From a checkpoint of a small class-conditioned image diffusion model.
Model: 6.51M parameters, 32-pixel images, arch unet, norm groupnorm, activation silu, widths [64, 64, 128, 256].
Training: adam_atan2 at rate 0.0017, 6000 steps, batches of 192.
Data: trained on pixel-art sprites of 400 made-up characters on tiled backdrops, 395000 training examples, 2.9 epochs.
Rows from block 13, named by matrix and row number. Rows with one number belong to one channel. Each number is 128 + 24 x the weight over the matrix's rms, rounded and kept within 0 to 255. All counts start at 0. Numbers have three digits each.
# convs0: first 3x3 conv (model.decb.1.0.convs.0.weight, 64x128x3x3), inputs 19-37, a 3x3 kernel for each
# convs1: second 3x3 conv (model.decb.1.0.convs.1.weight, 64x64x3x3, transposed), outputs 22-43, a 3x3 kernel for each
convs0.0:155109137126121099097142137100112118123107120121121138137145136155140102153154143134117132126136100153112151142123120096096096140112131138144134133121110135120128146125135143100131119128125119124078129126089124141102150146151143112145174125129132108126100107137096114134142130117150125117117104138102106135132138099128124139111105092098118118117088090157125148124131117134136132124139136114155159124150138150136145115152160117139137133107134147142125122139118133102147113125106102118120113116101124135124120122109
convs1.0:156157153161154145162155152125122115135132120117123111126121121120122129124120126136127122153148137120127119110109111105108112108105103095095118094099112092096111115097108128107124119098117145149156129141153137141152159159154158156149151139140094091103086082094091084089121129129121127134144135160130122119121121124140131130130117127112109130121117131116123121123132135129132130105117113108114132129121139151163148157172152149161134099108119079068087087091106145140137143132119147144123103115113103115117097102109149152144145157149146156153150150143153153141161158151114103100107100111115104106
convs0.1:136125122109101095105105132117119114112110082106101098114132136123133110096143132120138146144123133130158113128129131136116115109127128140159132165159147127130130129136131148148119118132115098083087083094105092096101135125125120132136124112133129120122125141129124151128115120121128155140108094105139150147150150154131155141112128142112127133128139125154142125123129124141131130126133119124108111118131116138126147125124139131136143114117108118130125133124135117124119116142132134124123131129134165142127162143136
convs1.1:135143128134132128122120114119126133114116131113121135110118114106118114110126127164159171142131147150141147127124135128118127129137141115117114117130124135130135109118113126120111124130125115121118128126129149141139149144138145147144151153153083070061075063057073066070108110113124121134126127135136126116143143117140137115107097098111119109110098091150147150150149149158153155135135122099110100120134135142133151138143142123123135112102099109101101105095097101115124124142152136135142078083081074061068079083079144141136138141145149135126136162177152170175167172184103106100118133117115115103
convs0.2:112121130156164144122120125118156141096100116122160126121135129118094110103104130116127114135143098107151096077179088108245103090186071146083178142058147176129192078141104164184155124098075129144148105123151146133114115129106131147134123146124065174054137233107102156061114155096124158134083118098122119107139141124143106129113084072104099080139103116109138113137125134130173138111173128116157139108134120161158127116193119116151138102126125122099106112126129135164098129193144110154110128145128103119108123138134
convs1.2:124151126095041148135124130149082115147089124146086146116097151117068129139075146150230116120133126125138120140066175161082117208088162116102086096052125140092122119112144103151117119170109100099105146150153172065108132167150118144131092143140138126126124073118128139126127171110144255076074199092103197094064135077074170083119169142068102157125133120195192146149067099150096152102085112134114146158123152094157143105139112138152130138065166143131122159086128153130105175008097140069167137126130107110154134095143124166139154153136171123119124178195107182170091156157102202108047042089124131104
convs0.3:124120116093107092107111107150134132145124136131119142113110104103110135103129079153121139125127131163121146142103144109077124097104112122134108154141159115156090137123143129134129146154119125150122151154121132149155141108118109130114110136093132138128098103106133134129118131144116100101115119126126128128131107123097129144092109148116136131120102137122137144133133135121135135154158142127128114124134140135117099159131148116109140131144108114133103117122131150124108106081102128079123135117124141146143127135151
convs1.3:126129136153132135138133138122146125126145158134128132123128110111141129134131125133142129139150138128124126112084099111107107096092106124129111103138121118116110111109112143149145108101088140126131117113148140155149145105130137123134152126136109121140118111123117108117127160187137119169172155178138128139117129141139116132154125164117075107143135135146119123143115128117119127117133109110130130120125129146150129144167162135137125120077124114065072093098102113118104092108095124130132124131129117117124125113120130111124144142145129130123130124139110112148162142147141101129104070094132134137
convs0.4:124133129139160126145132111129122140146119134146155135110139117091089141106111119114080112075090090087095073145113135135085117137117131150133134124137125112174105124139117114114092124113113136119118116156113127111133137115162116141132144115137141098153158116139158135144095075112113060066079054086116137125105117099133116105126140131117091139092097131119129132153128150133104128113144146115121118104116127121108130124117128139118142141133102135128137122141121115122155102094130127104138129135121127107128118118117
convs1.4:141104124144127133144132114139162143137169141146151134101146121109154116143146125152155170140159157136139138123135121134132104172129118133151117126135129095124140123138125126154149145141129113106101111113113121136119165164132147165132121130135146150133157160166144139146150109179162121186164137168135144140127135161117116150150178175156156164129143156142134142152160155149133131138129120095121113116131104156137132151147164104118129188184154168140166156136139109130131153153132133116125124142125116147128130126131154164148158180156181173137122117123139118138142117135137105132161130149143111135
convs0.5:145124149165172140122150161151112143076006074124047130162145150110118101162169136081095119109130134113118118074094110117155128090110109135123141152092096167157151097178157127148165072141116161149166113149133158117133146169121145158115130131079118141125133130131080110117098112078134116119125125106159176122101144126143136157091108167051105137074125176116125098137132107125127101124145095128168114142150115151187177140152155116164155134122122118152117135120107017013064118069114029000056133136117119133103112127110
convs1.5:112131126119128194156138117100112154127077121148125178137083128083125098140099147132101104092097087133113139126105135110063028162099085128164190082121035122156069117107120107068114168094153123125108131138061155137136110172161131155073103134056125109100097130100127110121117144035158128255108108134130138144155153141116125048114141149125125204090060089149162151137125145160140151163144158124165156169142100070099139073128255066138065139138105169090239157124167081164098187168146131109205163139132089146127156126143134145141140129205143187193095109141121119185097151134095121115165162114111146116
convs0.6:114092112104119108116132118136133154129136158139149136129136143108152105113098130122120116156118137153123120106095111112092131099103103135121133136143162145129138171135156140158140101117121098125132101101117122116132116147148107128141121141110142097162128109142104115149106082139115123109136096111161148132102114124123135127152123162116121113140141139099090119116137139124138114147135132134141137119127127139131124110126114100113085128126129149122152167134136087087116116110131107119132119148134157150129139132119
convs1.6:124119123139123119126131114156120125130123119128141136125130141145124130123118127170151134159149146171148147151102098140077103191159110114141145112165186085157124135105130119128103142134155085119101132098114156083113118129103170175116118149158099111109135145138121110128185186154160180211147208110149118144088142121103145147087123107120131131101116116119110140091113135155143164196119075138107184149146086100174115176140073111140162180164155124153139186156145185133138163156164115133153144111117125101104132128104126130134117115142135119127107106072086080105076099065094094114122145106113102126
convs0.7:157126144127141137135124110127109126132088140112093124142127131141130129111130139147147130107138103103144122113139106134138118136149136175133139132128164125152142156158130128124150130123144114113114106118099121147137148121162160117150116106147111118119115135111113131140112136139160130134121162155126126129149108143130134137126110119125119113106099135099128116120120124137127121113142136123130144124152114131139131136125125127125122142131126116107132131133123132141116119115109140145134144107142123157109143113138
convs1.7:122125124129132141142146143122114123116108108111106113114107108112111106101110107130115118134109116131120125131130132135135130130137137124133125117120123121125134087085081092099091088085079136139138130126124131129142123142136133145137126141140104106109120120122129129131148145153140144150146143145148147138161161164165158147164165166152165180154157175145132136145138137150144146105118128106117110112118130148148159162154152180173163109100100098097100120114107114121121118121117118108104122123131119115118117123127127134132122131146116120127146156148149165157155172165132128123135137126141133125
convs0.8:116107117122121114117133142149128139143130163124140151116109139132120144120138122127135146140141146134123122127124106118104110120102138112110097092113121100141106101108108114110103129146138152142141132145145159132134146142137125153146115139129106109122117091093115105103096101104083085125102085108076125110138101111132132128106128140114132106104109111151119162152125125132140127087129115120134102128108123175159140149148119133144163122119138114144105122128118127120129101077116148121172119142117124132131133118117
convs1.8:121115121145112116125137155123127130130138160129131123129135127111132159105130147129129144130110119109094107113105101119105131106118131131135137109104111123094129116126134115138149120108141144149149151144153129138173154125114162141146145152139147152155163151169161154153148145147141117140143156158136122123117120113127098113124144147120116118138121129132119133121087108130117132109139126126135098123133119132121113137138150095129156132127127122112072119095091158143140111128130156137139114125135117124180098122138155160144147159145126145142137138146128136144141123145165120147117076095147101157
convs0.9:160157162169138140143122143102116127061143135069155138061083098060102099104109100155157162167165167156187159120138111120157120089151169133153139131126136127137150119106128117126128100087107113115149149137129150145137130129148143141151156143133090090076124134118130112126144158111124161119145131119159126146119098128117108123139153126092157114104110126093141117124123107111104112101136107145126153135105156121106128112103148078102144119140157118128165104115134124099118143126158100126141129129120114122136147116114
convs1.9:131143130120115077111107125124104128134112141136113121135114115133128125150118119119124127115134130113143122142135143093052138124098145120111113150173122128155129128132122115089119120089116129136132115068113110100143130162148134129142117110126126115096096086116118099106108124133108125147117114117111116102132182136117172139118116114115106119134136129122141134122152122125150133151146125104078095137115131130110100149116106131088114114118126130128129130147139114133127136147114096140115124116119106091108111087111127110109110116130130130141121130126145127101143111111124143152161187128133153126
convs0.10:134141151147140143132140135096101111103120109109085102167127131128134151140141149159145157170168168152130137110109095098099101099099091114126100129126149117120131124138152151118130145140127150144129141121145150119131116132125138099126099150125138134118129158101136166141100117128109097123122119115128106102113117103100103091118119122118096129141120123124107091100107117094087127149116169141130118118127123131135120132098130156161131114134117112122138118119124163109134133104107162155102139139124131114150130138150
convs1.10:101143116116073119118100126129115137125145135128130144139152137151141139134128125138144121121132149127122134104126134134115113138114124127126134129106126137110129108104115122172138096139115124119113118120106120133088125133115128178123112144132138100126127143121125150120150177112128085111142118132154124127107125121112111124138152128133103116132122140138125158141142142135145150106143104108146119141137123124108149122163149127131145124137146136142118138130127130100123105109105127145123128122131124122136127144123122116151124137129117140123131116147120141113121142127133126126131162143121148126
convs0.11:122146120106109095120116132129082121124072108126075104120134138143150093110136088116121127142120118141141143068089106119110136115113093113129143123093131143138117122122141164180146115156146156131122153144132158134120111146133138117137095145136154124121136140133121128131117117113118138108131127128139126111125119114144129120115099160146106149118119169131104131147142125146132128143118108130128113125111148159117118151140112151152129113122109118105146106124111127107107126118096130117075116107131120114102135153128
convs1.11:124140126155143104108122104108135143143139166148137133146134139108131156124123145136136141145125137127130130119094135137092122120126146133121123100088113145111138118118130140123143111102130144119132136129135121133117162129114164167138140174169130126121134130116127125129084123131106131128151133137114130124111129125116117119123123138098126125154120139133110112100091096121128113126129121171123122160129115123165099117239154090143138136134139137127101112103112119136138085132115173158140112108112118119142118119134123139110097138113100139116100123145099132134133131132119129129083107091122138114
convs0.12:121118104112080107114135100102107118100096120104079076119109093099111113112111137154144139130153139175145190074079068098078065081118112139167149160169158159164186117134151137132152148135157106159125152118121129135124118161147128141126113118107106129126139102130127141120128126139141160122140130141097109097120119124134090110143151152127147151152149137114119135117125112113102124113108123132129110134124144132135128149147171138131164150131135126134129146135112132110136111121137122111126134138139126131141138115160
convs1.12:136132137128135121125131118135128135135114132137137140121116109144145123142144127128110133135105112124110116135105111118072097117083109117128105126150133128143136164131137151139122140130118116141126152152140134160161117126121141142134116123111101097096083091097102087094138150126172162147170153134131156142121170175124143132140137119116126097133121114123109115121116113130125118136140130119109121129120112146129135173159122138136143111090099115099124125099117124130134128171165141150150117117118132128127133128131139147146153139153155141142154145102160148094152150118118120116138150130127118120
convs0.13:117125155127143143143144159103140139103147093124166070129145122144105107127119128149151131132152142126111143164121102116127115099105105089120107138139101103137083152148126132149138066023145179141125117125122121125156113118141149139131148162111169128047179078110144089126141121143127126117125131138125113137130141118130127147136108087089127152121077143126127128118110119093111120119135141130136147130147127164128130111113138097049167128105118119114151111110109195161130177125126164094128134123116129132141118146120
convs1.13:118172124130119117135129128127112127130129135127133125111154099121112112125125136130170122113130133127129120124126126131129136132126135129090126136140118146141129099133120121143126121125118127164122139121123132134124110167137123157127125146127129163136131122136124128125142124143122144130124120106140110128119139109120162115107116123122107101106098107146173125124140129129147132131141129114106114134146131116247116132131127108130126135041136135108137139120125115121139152139143116141133147114123124132143124119134138162135141130121130132128102026116114110122118109106116065125117131106125121104
convs0.14:147141144123157121126117156119132135116160160132146165140151147127123140147125119166132149138130168113130145110118121122130108084106104179162154176168160132124143126127129099100126120114102123131101120122123126126094143118126131127113132161140121098130116121130165137129114119121114162132116136138111108123102095101100109106127153159136130148142146148122100105105128136115118092099080126142114120124118094136129136110128160108107132133114128121130132122101121111119100116083141121122119143141116125106126125135101
convs1.14:128119130123123125135149155139137133136128128134109110126115116109097113122116133120123130134135130145144135136127130150142152132115119111126117144162141120141138121109104111113099125123108112118121120119119109114112127120106152157137132144135153154139140133130137129129153131128166135140151128126127144122124127107131119116144147144145136138151155141139122129121128130116127135119131118131133109125126106136166133152178131119143136147136127180167166145144142126106120133122123126120122120116122121132122124114109123143136109133135118124121157156134133145135129146131146142120130126112123140119
convs0.15:121132116125096123126120111097104096101111115097099113122133107110120125109129113183166162170150166171155145114111094115102132110116111130148159150148173156123153131151103104137141145137116140133154134127126132139149127135098127139124139133097121102107101118101117103121091132141115121136136132142109121100124097124124107113138140138150160097132146117118127117100083111114115095138109107129128141127128133133147147113128143143129144110145140129128126163124133134134160146123133153118143118124126149152137126150139
convs1.15:118131120122152137146161140122113123131120128113107122137152135121138151116139145131126131112095099101105095136119120124103108119107118089087092085079078095077087125143131126143123140153153139138143137129159142122130162156146146157158153155149119097116096082092107105107124134137149179173133171174113130116135148129141146127138145133193179136176170133118116120116115117125137122121111133106125143111108121114150171123137133142142135115134140104124127137129134103122093138148120098115100102103129101096126107103119119137140127140147136122129132149154147155141149154144138131135120118113117124108
convs0.16:107115121105146111128126104114123148090093218132111160124122135107115115124140104154130137130101116136115141104120108163138121124152108163144134153083149161143131124103142154184124098130165120145116124142103134111108130134110098117159090144122107136055132161076144135095135139160123171152135109151138122109117130107096136138101058104109131066082119094109115117132137136144134136159151143119135095134134150125109133152159083086122131118107142134124117148133125130105144164137151134090117145128152116136124148112126
convs1.16:135116138129057129115138132115131114096194130107102132112123117123003091097125125127136131121131127129137110099096135100118121120108113103110104085055110129101114140109114142083113141123127117112116081158135133110143159119127155121118152141138107105127129118122138154126157162136147206140153145140145133114141233135134164128121086126134054111136118121140143144131096132136124155124100106134105125137145126130111117108020111094098130130126141142255141114155143126121125128079130139134143135148140117207151120139161146127138156100141145137122105123118074228110106108126139144113087208144122124131
convs0.17:152136157120155112106132100115121110106142101125130107117133125122126123109112106132135122130131141169125123114149137130144156107148148139144113141125115149117112127094128120150128113076131135108118129110148147112124134141128128130095091119100131110135134100137129111123138121124155158157122123133125096136129109083105121102108143149098092114124123110132118119120112139112129095143116138138125105126126106137120117143118129130112138153132127111116138124113132121125122133142162124120140129149109131135138127113122
convs1.17:127130132134139143143141140122119108107105100110110100149146144148146143139139140111107109107111111113101100121120107106112103110109100133143154145143148141135138140139134131129136130123139138133136127127127141131129136129128142128130140134133124131122129138136131133129108107108101088097100097116124117113137131127129129127128129132140144138133136143114110114116117122112111116123112120101115128133126132118120114135129120119114110136136141151154163145157155133120123151129130101113120123124118101107110114113114128138136138146142127143139132135138136137139129132132103109120130129129116116119
convs0.18:117110106091124104113113129068131110102118093061130136128130139120109118118135113120148118092120119110127131098102079102130101102099121152122127126097138111086130105140122106120120129137143130125140129112142138116121124112089106095138106094116117139098134153120150149098137101113142133127128126127132124131130114142132139129138163165171141162156155160159159163163128128126105125117117111107112076130103109136143145110099132158130129121116111101107132118122112114131109124153168117166147130120114133162128095142129
convs1.18:129139125101225151134143114126134120145105136132120143102125104147170143127147115128116116105161120115084110130137143133138150123128159157140131148180134119145109140130130154105151160127136132120115121085093144157138137160146107183136145157140094095122123173162114106118110077136132097153128132138118119156146150156106126140123071119135125098125109135111126109132173121126141111139110102103101093134121108100150132081236132144156109141160149101043131144110127134117119145170109117144114125146154142109145147149150119111119126124130132127116116166120128103125120149141109108122155102130118121141
convs0.19:128125133125168135138142122126140131126120141115140140111134114119106110115094125139137142158175140154134154164161147166157160161143142121145130129110112133114132130138130121141151122154156100117115103112106120120126139137135135134123119130107170129136141150151141177167130134129140146142111118144132114120123099121131115127149143114110151143114126156099114117126104103116092120139145120109130128139115126162154146141140153146115157116171131138147107115124124143170136156125164136175147157153147140138137168133140
convs1.19:134138140138140144142143144134128131128126123129123122116120123118122122121121129094099106096093100100103101119109112112107102111101105106113109096100104096096101120125121124120121119110118169171174170175176167164170167176174171181176165169166116106106112113111118117118159156147167162161159153161130130127130132131141143141165177171179182180177183174141136138142138137142139138116116120120111116134134139153163166152169163162170156083091102091089106083093104154150149147142136145142133104103109096094100106101109168173174174172174174175180174181175176179179169176172133130138132125133132125123
convs0.20:108094110120121105092128107174139138158088077109156147109117128120096152108143115102147079136132116117099118137111116088156158136119128120133107141139085127135140144131063136171197165130112123113113121110135134130133126132139132152123115094123072098089133108154162126106118122131098120160139106106109110114134118135117111143115137030123135160180091119154127144121111121127117133111141166132135130144141110078151131066156192130098089132120123112140125144093100162095093167143100146089055134155121120125113096154131
convs1.20:135112115174119136134148100102104134132112141159141120152138136120149117114134143077115111094098095111129119104087110121126083135140125130144140179094142120158158121145138091112152143160149151153139118161113137098123088144137039184127125112124130121135000093123103166147155142162255102104159111132170166144160118144172130125112123124084070092089113138162158126097151142172142147154139156050133097135116156148141129004159145121095129139129139178136128132126146122105094091027102097133111121105118152177140154127106164118132140153136151177145122120124119181123110131139134136135129109129147124138
convs0.21:151143121140130101122133081139108095166145086144113095113118126119162147097112129120107197128084155142109157133118153101076141111120175136080132131120161124116123156052158145068166162092171134123124136179147107157119120097104101091124149099131180050147163045149190099143097091104087042091113075122129142155140120117129115137098103139132150164098114149144098143125129115128103165132122121128119144132121131100078101132128170093102098144108154143099148144098142196116193159082157189098177111127096127151096130137118
convs1.21:165145140113145114132144149120168099145127150150093124112099070122118090121158015174108041123099107109175090113103080109129161123141121072089118100172077076071194145138206159188148126152157068242064112175124115144161186126167171165182167161167156132149190129128139167101072181162116184186047193135166171139128170114154217113078119085111100086127115095158105130098104115126140136095106154138089180124135128120204123125165097149158075082131134093144097128122099123222047122139132191117098113128130118150149145157127082196171182155139246117175118139124076172127130150194159085134092115093086097109
convs0.22:121131120136130134118118157052115120135159099105178137118122115171138147129126126152120129104110125132082109141140129108090114150110105124122115144145100114096076176184170086068147120123122115134103141112130104126112122139143132153126160122121143062111137046142141146131153126120131126154144145147122118109120118133103142121072114094111096156123081091136118106095113113097113140145149121142135155142164116171155173071029161177117152112139125132113117122140118194147088127080121188150147146142138156141150125112125
convs1.22:136140116159105083113133123123102151137157163136152126079113121084149147140114112120113124091125131119123119145116115130107102119103135101120141117065134136106130104137131124216138121111136141128130130214178171119142113152108101199118112134132106149137109213123126125136142175130140065105110126126126116135165062116144120138135113136132067136113128130133125117170153140128122151113151136099167155120126130113115130119255152133100105121146155140046117111136130132139103117041104126124142106144121131131118127131112152140130156172146144151149166127100128048148133116154130120132118054127131129156
convs0.23:136129119140126110140122105136111119124158160099163141139138115120152142119119131113126121098134133123141081160116128119138120152131160177148115139144155168114151103123121110102108138127101127113111134161133120130165084118118110117111136130137118099152136108123126123153143138137112142149134128121130112143116133113120096140118132176116146116089121129128113110107130109099138149113123086088118096143092146142143166127105153115134107143115116094149115101121123139132094117104117111126105127100145128136113137131141
convs1.23:123120132122100114103139090157117075106120097116090094128092120115084118091091127122127124117099120111111129057079136124102107115151069172149131105128144138167139199156112137120145232106177104117171151137129145148131115139150143162164126198105109133133098131128145142112132133106170203151067245131172141169162133130133140172109102081077119125152152111128142150121095100115098112176100050154129152094167127131130193104146138071169130144145132146157153167119147188132162143162115182126148148122143119112136169122149081140152101120144112161131132138101147142136141130133115149094109140132121108115
convs0.24:114106125099099101102099093098138103101124134114131120164149168148147121137154123105123119137114112092111118123139119144132125130122137149131132106093090121131130125123128134112148126095131105115133121099106142148126122070108122069137124101103118114080137145115168133109121127137130143161159135141138112108112123142099107125115103111060055091120103125109122111132098108115106122112143133123126125110124121129154134119141157115157111118135109128119118129122116101121127175161169127171132132151156119132131117111136
convs1.24:149128106099130155153116101137117129115119123115108131130130135136120110121144137140127130111083081133139124114115142141136111135121144123105118134137120145142126146129145106080117145140157142142149125118138123091107102111124099119117142133130088087078099120089113115089151161105185238176120179151121150117158189145091133104142107121184102074144135124114115128109089107114108115138114117127121157176142144091172120108138102160178086111112128112116128171139119135123128193106121066106128097102139060077114132107121111108123140136136149128127129129112154155133108114106130144147149109124114133136
convs0.25:121122118136120132107130136151145131130168150108147143150136140157131138136135164145137122133117118095116145139146129134123154135119109129117112116097120115116087143169133161130124145144175114116134124090113118131155110114102105101111109101102132126147148154132150148148149137138140097132120113143116123102102106100093105109113125116099138130103126118114114102135105130101125120099140105110100086106093092137160150140172118153151158127113128128104134113144135130148123148148127140148164117128128130115125115102140
convs1.25:120123126123134134119129133116126121113119113098111113108115134109115133095105119100088102087087096087083098111113113116112120100095100173181175155165157141141135150163159159164162173173162173177170177175179176184170160148134153142136146143142114113123130134141135141152159147137160132132161154129176162172166146148168154157135134140120119125124125136129120123131122124135131133157160127152138141137131124136147144130114142130128140145143132136151131161167148099098119079089097098095107147155150150164159128151138156154156140141149141145152109112119106118130114132138126127128113110116140124137
convs0.26:113101127121143153122126123103154135104132139086127123117134102126143142133141128153133142125077125123158139153154167107122137113146116117179070153169113139133074176109144121129130117137120141104117147124120138123155144118144115091136146144133126136157122104124127129160110118086110100078124113101124135144094117141154130092115110108138129119126137135090129151143128124122133136116134140130125125134132158123097103123094130161088149138145115133131110111143115176170176116133109115147141128098143136091105092106114
convs1.26:073113096082076103145118137202164193159155140124173129175157119152195181138153167075095149100073134089078144120131194079116109074080088137155144144172108194137143130125133140111120094104095092094103080131144070150056084141124091103225034099043106096077106069073126111106138114093061106105188091221182098245164117191119142214068148081086077067132075120162111147113057137102083148255127071106205132215186228242194193168098196084139020179066130120076054162118156165105255112064141138131171146141143166142140101119119190150053179178097138160088101132101103089106159041144115162117130134160123162141
convs0.27:128150116136142141099125143114137128129149135105141152142147119147143124136107100141120132093120146121105117131131124122131112140149124138121137110128116143141105124140130132114143149127154131113132136140128130128162126151118112118112138129128122115115134085112139102156114131104116102118105127106145124134114113103154118125140139120111097135141107134126134137123111108132115149147115141137137133151134118113141126130102131131119134115157114131155129116126146134152151135152146136147156126139128121130119126123133
convs1.27:151125123152108122100154088142087124122148115143134125125123103132161112110133077133113097166153124167145095140129124145122111122069138138175184183179171134251196133137121118145124210121146169152154092132122181114171155134145148137099183138123139129114129129113173137117113129067074063084099219115210157163128175168188139133064134104139108098028150109134073118153155128115092096255117079098113113255146148165082167120102122090031107160172146137153193159136182116102124116103148081137070126145155140170168104127113144128128141131124212104175112112105140129135073168110127144133141128137160143168
convs0.28:093081103068085087102067081160167145160149130141149159109126099141119134109094121144145161158124146164154154136115118118140119136144119103108100122130096100120092107096138121129113143137146125129114110104128128120109106129130103143124136126142137114129112126121124123147143156152109145138147169151142131147124102124098126110137121159122144107141150104100114118117109125135119117138090143117142126131130148151139156158131180152130144114100122166112139122158144152146150152150133140113154144124123118130154167112116
convs1.28:118131114135117102136122123125149147120131135141149150093114122105083103142076123141155146122146122143160147146118122124128141114130131113125116125125129124124119165123133147132139165133132130127119134136127125135147115111124141126146157124165096092120116098124118115138134160136141143154122141132117128134139110136130096098118130103141128116124138118140145144145144139158139152090141171138152155132110161132144141152152153190123193105100112113082127091097101103121116134100102121089128126127125126125128133141112120111134087104115091092119136138132121133119098144120109124127119133125102140108
convs0.29:156118115128134107127121120136167145124164105144162145136144160143151135144155147128118138125104130141114122153122145109124151138124129116155093127122131108122115128133143147120145176159139119145132147131156159131134119110110111116114111092125141114159115098153141119157123128133115122101127125146137118143136103118104122130110139112136125140128102119131102104116110099128128114140146134127156125132151142141121131118122155117121126124114148116129128123143132133134139160115159152150149132160130128119153127130110
convs1.29:122132137143136137132127135114122128125135118141118123126122125124133122140125130118099116128112110113114102108111106116107098109102120131143141135151149160137136154163165094181170153120125143125131118145116130118139101107111081085092111089128138131121111124113127122119092136148106073106114093129135146114111146165142114115131134135165119126133135133149136135131123124153134132062135214111140133107108162128144120124154142153134150109114114095118143109132116121129092134114109136111128129135139139141117128130139114116120114115115096130130140146153140140138151122146129113150127108122126120125
convs0.30:136100141134118126103115110210092060147095076151108175110108120169164142202138143083122137117116130111117141134162168123121137111123100122114152120158194112109135126166167184184108153089049119112126107144105114131097113128146101082136095147139087043067101084045098120124117091128084093115092077131106105144139144158110106097072102111137152149176127077146116143097093127116099109107114115126134102116158098017148158100177149085066019091103120110099117131091101175213168137152158136099123108157146103120139143116089
convs1.30:141156132152157104136115148111110140127110141169117135114116135096142137092158141132127142116124120109120140126162085120127133101136147111115138171138128166185156116125155200142153135103100129128130131143181061133128122138128149138102030114114135097130089097129100090127121087132143093071255176113152104060128143131209101138114105170113139135086130113124106123126141124119126101112144144131137108219184126151116134140127149000098132142144130101133140235176153156095053167077141143104184138127118124139164156138132121141139114098127077148120107171170125103119152135122122126173167140125126121118
convs0.31:091118124124104118148111132149131160143128152132121145116112135117145124088129129139133146128155127132135114124111145174146141114138149126127123142133123129145111138134137169176143156135123137106162129121111131110104147136121123140135121149142141109147150123135120141142127135115157122160142123130130136107122107107099124124133102122091125115120125129104099120109110123133124095147126150145122125136111122150131127164123140150121113130146146134113134122133142120141147160158137158144154169138104130144141130122182
convs1.31:139137138142142139140139138120119119115115119117115118127128130131134139134133134102105111099097108104103111128133133124129129127129132120125133120124130119120127136131132131132130129128126136139141142144141142139137156162165164165164159161160097094093093093091093092094155153150156151156152152152132124124127125123130122125164164156166166159171167153110108110108110105109110108122117119114107117123116120133147132146161151137150145076075084082078082088083083138131127134132131136132134117117117114113116116116116160159166165163171161167169158158150166162150157155141136131126140134128136129125
convs0.32:135121124141101124112116125149102089107132177158123139127128138131140165121122122133127156134131137143142137108140116130084108109087141104111096152116141112116105152113194130131087146147115122125131095130117109118125120126133139103142124123130113142171122106088161107144123108116108113100123105129119123135123114105101091118155122153151127107129169114124120106108127101126126108133132174141140144133117140120145122133141111121127114108131141142148155138140131133151140119125077131100113096148122150129127109112117
convs1.32:122124125135131116132123109154118079156116105143120118165113111137142144125123143152138125147143137140152134136118179142130162150160122159166152153131165163122150110126099164150143145129156127124139174160141102155113149120133135115134122117085168132143139139130158148135095104104093123143124087112134076142113113087117117187100120087093114152124124133145125137138137145141136126237085079131119166112100086185128157117088133079145069120150149123166141155105144131147167149135098139131140128126108124111126114106128128127131136135126118145099093161131101125136146121119104108078147108120111149112
convs0.33:116131145147116137150129153146147148149135141160138161125161137127146141137113140132147132112117118114120136129102108114136112110109108124162127131154122166128113123121127111112133126123104118127139129136133168120151159123150137127159148112139102101145149124133114143155133151143130136136144130148148142137121123108124133139126102118092123105136126098118111104091104117116128097117167156145140161133140156119118145124143138120122106130137138144130134139107120133151128134133131142127132139129120099157132131139132
convs1.33:123125139140124131132141146127123121128120116139119103141136126127120115138129120146123115169131127139123117120114115107103102120113109141127121118097106137124144117149138125140145121130133132129128151141136127134121134109109126114120111111112139111134142122137156146148099147127102164156113150150099118128096125132111106108112117121092125143102110141159147153157149153148155157115157133123120134138113137154123136181146166132118153123159128115126100106115118133133133104121119127126126135126127120104110122117122132142127136146135128125133127130155136161167139147160151143146133126152143127144
convs0.34:112146132116098141116122113113110131125127091095122091109112084095102096108124104141096136124126102135102152124096096112085092105090107091116128113089068136118120147112128135104146088091103133126135119113131097137156149125123170126141141100131141082145160120137121114127136079136143117135147098107126130102109102105119117101119149123108106101116145131105114110117134085115108114165115153144135153099112102160159156127130124161159155148111124136116141169148136151128133155143138141070101136144098107139130103136069
convs1.34:174129144142148167131112088153138128119123112114144137127165147142141126116149115126160165134138153122119127142143104120112108099135103178077133104076178097096135175070095140123118104148156109215166114186190149171205121181075121137074096125120130158144119128154108147135109083074136126176106098087121093161105116118135165138083107127087122168135144135100121090092082106094114124193156079134150109144179077066206086155164113108158095119118165128112189170124181175149173204157150136147122164154150114119118129134139095164107128153137171132096186095088178155217182146118103108107162158167152079172
convs0.35:124123116118115115137121126111106135145131126106128111140137137118116125112138121139125161113127112112108111139109116146123156136129129094127120118133122108136144143094108143128148127126145121126129141150134129135113111146119152127133152134147138135160148138120119106135125114147107127157121116144138145160145119143133122122101122127128145124138132129129144137158150143128142120140122142134124137136146143125108094127119085099088110122134114143120112127140116139141124117092105134119095133105139131110128140089137
convs1.35:118111122123106111127122128147163141138156149126147133116134117102133112105137122148145160130132148147146131114145146128139148138154149116114110107105114106107102129126104152147130124122114133143138147141132125137118137139150126120138135128137140150139123141142137133132118106123126108121140126158161138136164142141161148159150122139123103117160121142150145150150143143151148149133140131132150158098152158126142149144137121141150155111103100125117113130138136132111127111121107129110103141156151139168157134148154117102105126095096094094098122114134126102115129112134145111141138109133156121139
convs0.36:149110154141136136163132132131151129129141153149136146134117158131105117127109123127108141129123143130121140110139131126133117104146134124137132127139128118134138167144162132155123153152162098105138141123135105140105137125126129155155147134128105117148160117116145142138121119131110132113124125131127117115125144124125123106122144114143132123105118126133110117105121116116120115115127136154133097141136146119120145130129115132133150128130113123115122128124136124149122131122133107147127143159143119109131113108141
convs1.36:154148155152145148150149156126128141128133137134135131119121117116119119120125125126124128125122130133129132127128126126127124124125123121118122122120117123114125130140145134133130118132138125122117125121118125120118107111102101108107103110107138135133143144138143143139128136144124131137111126139130123113127124108122119111138133130128125119130120118158157162161156163177165165125132144153136142131139146114114119101112127102111108151150160144155150141135148132134136125128127133128120107101102107105101104108102137132138135131142131127133146135137141136134138140138122120124113116113117119124